config.yaml
arch: "repvgg"
model: "self-supervised image encoder"
dataset: "drawings of small networks of dots and links"
train_examples: 195000
image_size: 32
crop_scale_min: 0.3
horizontal_flip: true
translate: 0.12
rotation_deg: 5
color_jitter: 0.6
method: "simsiam"
norm: "batchnorm"
activation: "mish"
depths: [4, 4, 4]
kernel_size: 3
stem: "single"
widths: [64, 128, 256]
projector_hidden: 1024
projector_out: 128
projector_hidden_layers: 2
init: "kaiming_normal"
optimizer: "soap"
beta2: 0.99
lr: 0.0046
beta1: 0.95
shampoo_beta: 0.95
eps: 1e-08
precondition_frequency: 32
max_precond_dim: 1536
merge_dims: true
one_sided: false
adamw_lr_other_params: 0.0019
grad_clip: 0.5
ema_decay: 0.99
steps: 9000
batch_size: 256
epochs: 11.8
lr_schedule: "wsd_sqrt"
decay_fraction: 0.2
final_lr_fraction: 0
warmup_steps: 180
weight_decay: 0.06
adamw_weight_decay_other_params: 0.01
Rows from block 2 of a small self-supervised image encoder, named by matrix and row number. Rows with one number belong to one channel. Each number is 200 + 30 x the weight over its row's rms, rounded and kept within 0 to 999. All counts start at 0.
After each channel's rows are labels from the 100 images, of 14848, where the channel reaches its highest value: "patch colour" is the nearest of a few named colours to the mean colour under the peak; "lies over" is the class under the peak. Only what is clearly more common there than usual is listed. The data: drawings of small networks of dots and links.
# c3: 3x3 conv (model.blocks.2.c3.weight, 64x64x3x3, each kernel summed), inputs 0-63
# c1: pointwise conv (model.blocks.2.c1.weight, 64x64x1x1), inputs 0-63

c3.52,181,129,200,167,214,213,195,188,217,208,172,205,162,164,196,192,227,286,169,176,206,236,218,173,197,185,238,230,206,190,199,204,208,228,191,216,217,169,194,154,211,200,230,261,190,211,196,201,227,168,215,213,69,206,168,196,209,234,204,218,217,197,205,191
c1.52,235,153,186,158,223,209,211,208,227,177,168,211,115,200,175,218,207,237,180,240,207,182,223,176,211,111,207,206,216,187,227,214,140,225,188,188,203,225,217,197,241,205,219,224,204,189,197,219,212,144,188,134,138,164,148,178,219,222,214,181,204,204,217,209
patch colour: brown
lies over: link

c3.34,219,169,210,198,208,169,191,246,182,206,178,213,219,169,231,264,200,154,230,208,198,185,188,214,225,212,265,178,218,255,201,191,209,165,95,190,234,204,156,193,203,195,217,199,158,181,217,200,143,197,195,199,226,234,236,196,167,155,134,202,196,180,225,196
c1.34,163,193,185,193,209,191,206,229,258,194,197,208,196,189,197,203,141,223,228,198,211,158,215,237,201,227,248,217,172,269,208,204,202,176,146,200,204,149,199,167,208,172,214,177,158,75,201,223,201,221,192,241,201,218,198,196,136,195,191,214,195,196,215,198
patch colour: grey
lies over: link

c3.31,236,196,216,192,214,198,206,125,218,220,235,160,189,196,197,181,251,168,217,242,222,175,193,189,211,209,227,199,225,259,214,95,224,189,224,200,215,186,186,208,181,172,146,203,238,219,183,198,155,215,198,169,193,223,263,196,174,215,198,217,168,143,213,163
c1.31,195,197,213,181,194,161,203,101,196,195,241,162,186,180,187,219,202,242,220,155,197,177,186,163,171,153,245,190,260,216,193,132,242,183,241,208,194,237,245,224,217,192,173,186,227,187,186,218,220,166,201,182,220,183,203,252,221,186,163,196,164,154,186,190
patch colour: black
lies over: link

c3.16,193,212,177,215,169,193,198,178,158,167,187,174,208,255,212,198,127,210,223,222,179,251,189,195,185,233,217,176,195,192,188,222,187,188,170,195,181,172,160,223,216,182,152,275,157,178,230,162,218,248,141,201,240,152,230,179,191,145,214,163,200,177,232,212
c1.16,232,184,210,212,142,193,188,134,136,203,249,156,164,220,243,160,177,194,225,203,223,245,193,215,211,202,162,219,207,159,185,181,242,188,213,168,172,238,172,203,203,152,177,232,251,244,218,171,192,181,176,215,201,151,220,194,247,186,198,162,216,172,236,185
patch colour: brown; black
lies over: link

c3.29,156,139,247,159,215,162,174,205,206,294,230,189,171,180,213,149,193,218,224,214,215,245,218,163,182,235,186,199,186,203,165,153,181,203,185,179,204,152,205,215,151,196,198,182,183,210,200,236,225,204,140,202,196,237,144,160,168,181,223,227,203,196,201,183
c1.29,202,296,225,276,199,179,186,239,124,183,197,176,212,170,201,206,225,158,191,171,221,197,196,183,198,197,246,212,187,156,197,162,160,208,190,161,185,250,188,157,234,200,222,195,213,197,212,214,183,193,210,219,148,190,165,170,205,193,170,219,159,154,202,238
patch colour: grey
lies over: link

c3.11,203,209,283,160,178,174,240,191,186,159,222,175,189,176,191,188,204,187,197,174,181,219,231,233,245,183,231,248,200,215,211,185,235,156,199,169,165,167,232,183,206,155,171,212,213,222,201,213,169,142,152,161,206,173,110,189,227,176,183,194,195,189,218,240
c1.11,166,222,242,237,200,206,168,195,215,174,220,104,228,168,168,160,195,236,195,198,229,164,203,221,232,214,232,222,218,198,262,208,172,222,184,225,188,168,220,205,218,176,201,206,192,154,196,174,204,138,194,177,183,206,151,217,193,184,169,186,188,136,261,239
patch colour: black
lies over: dot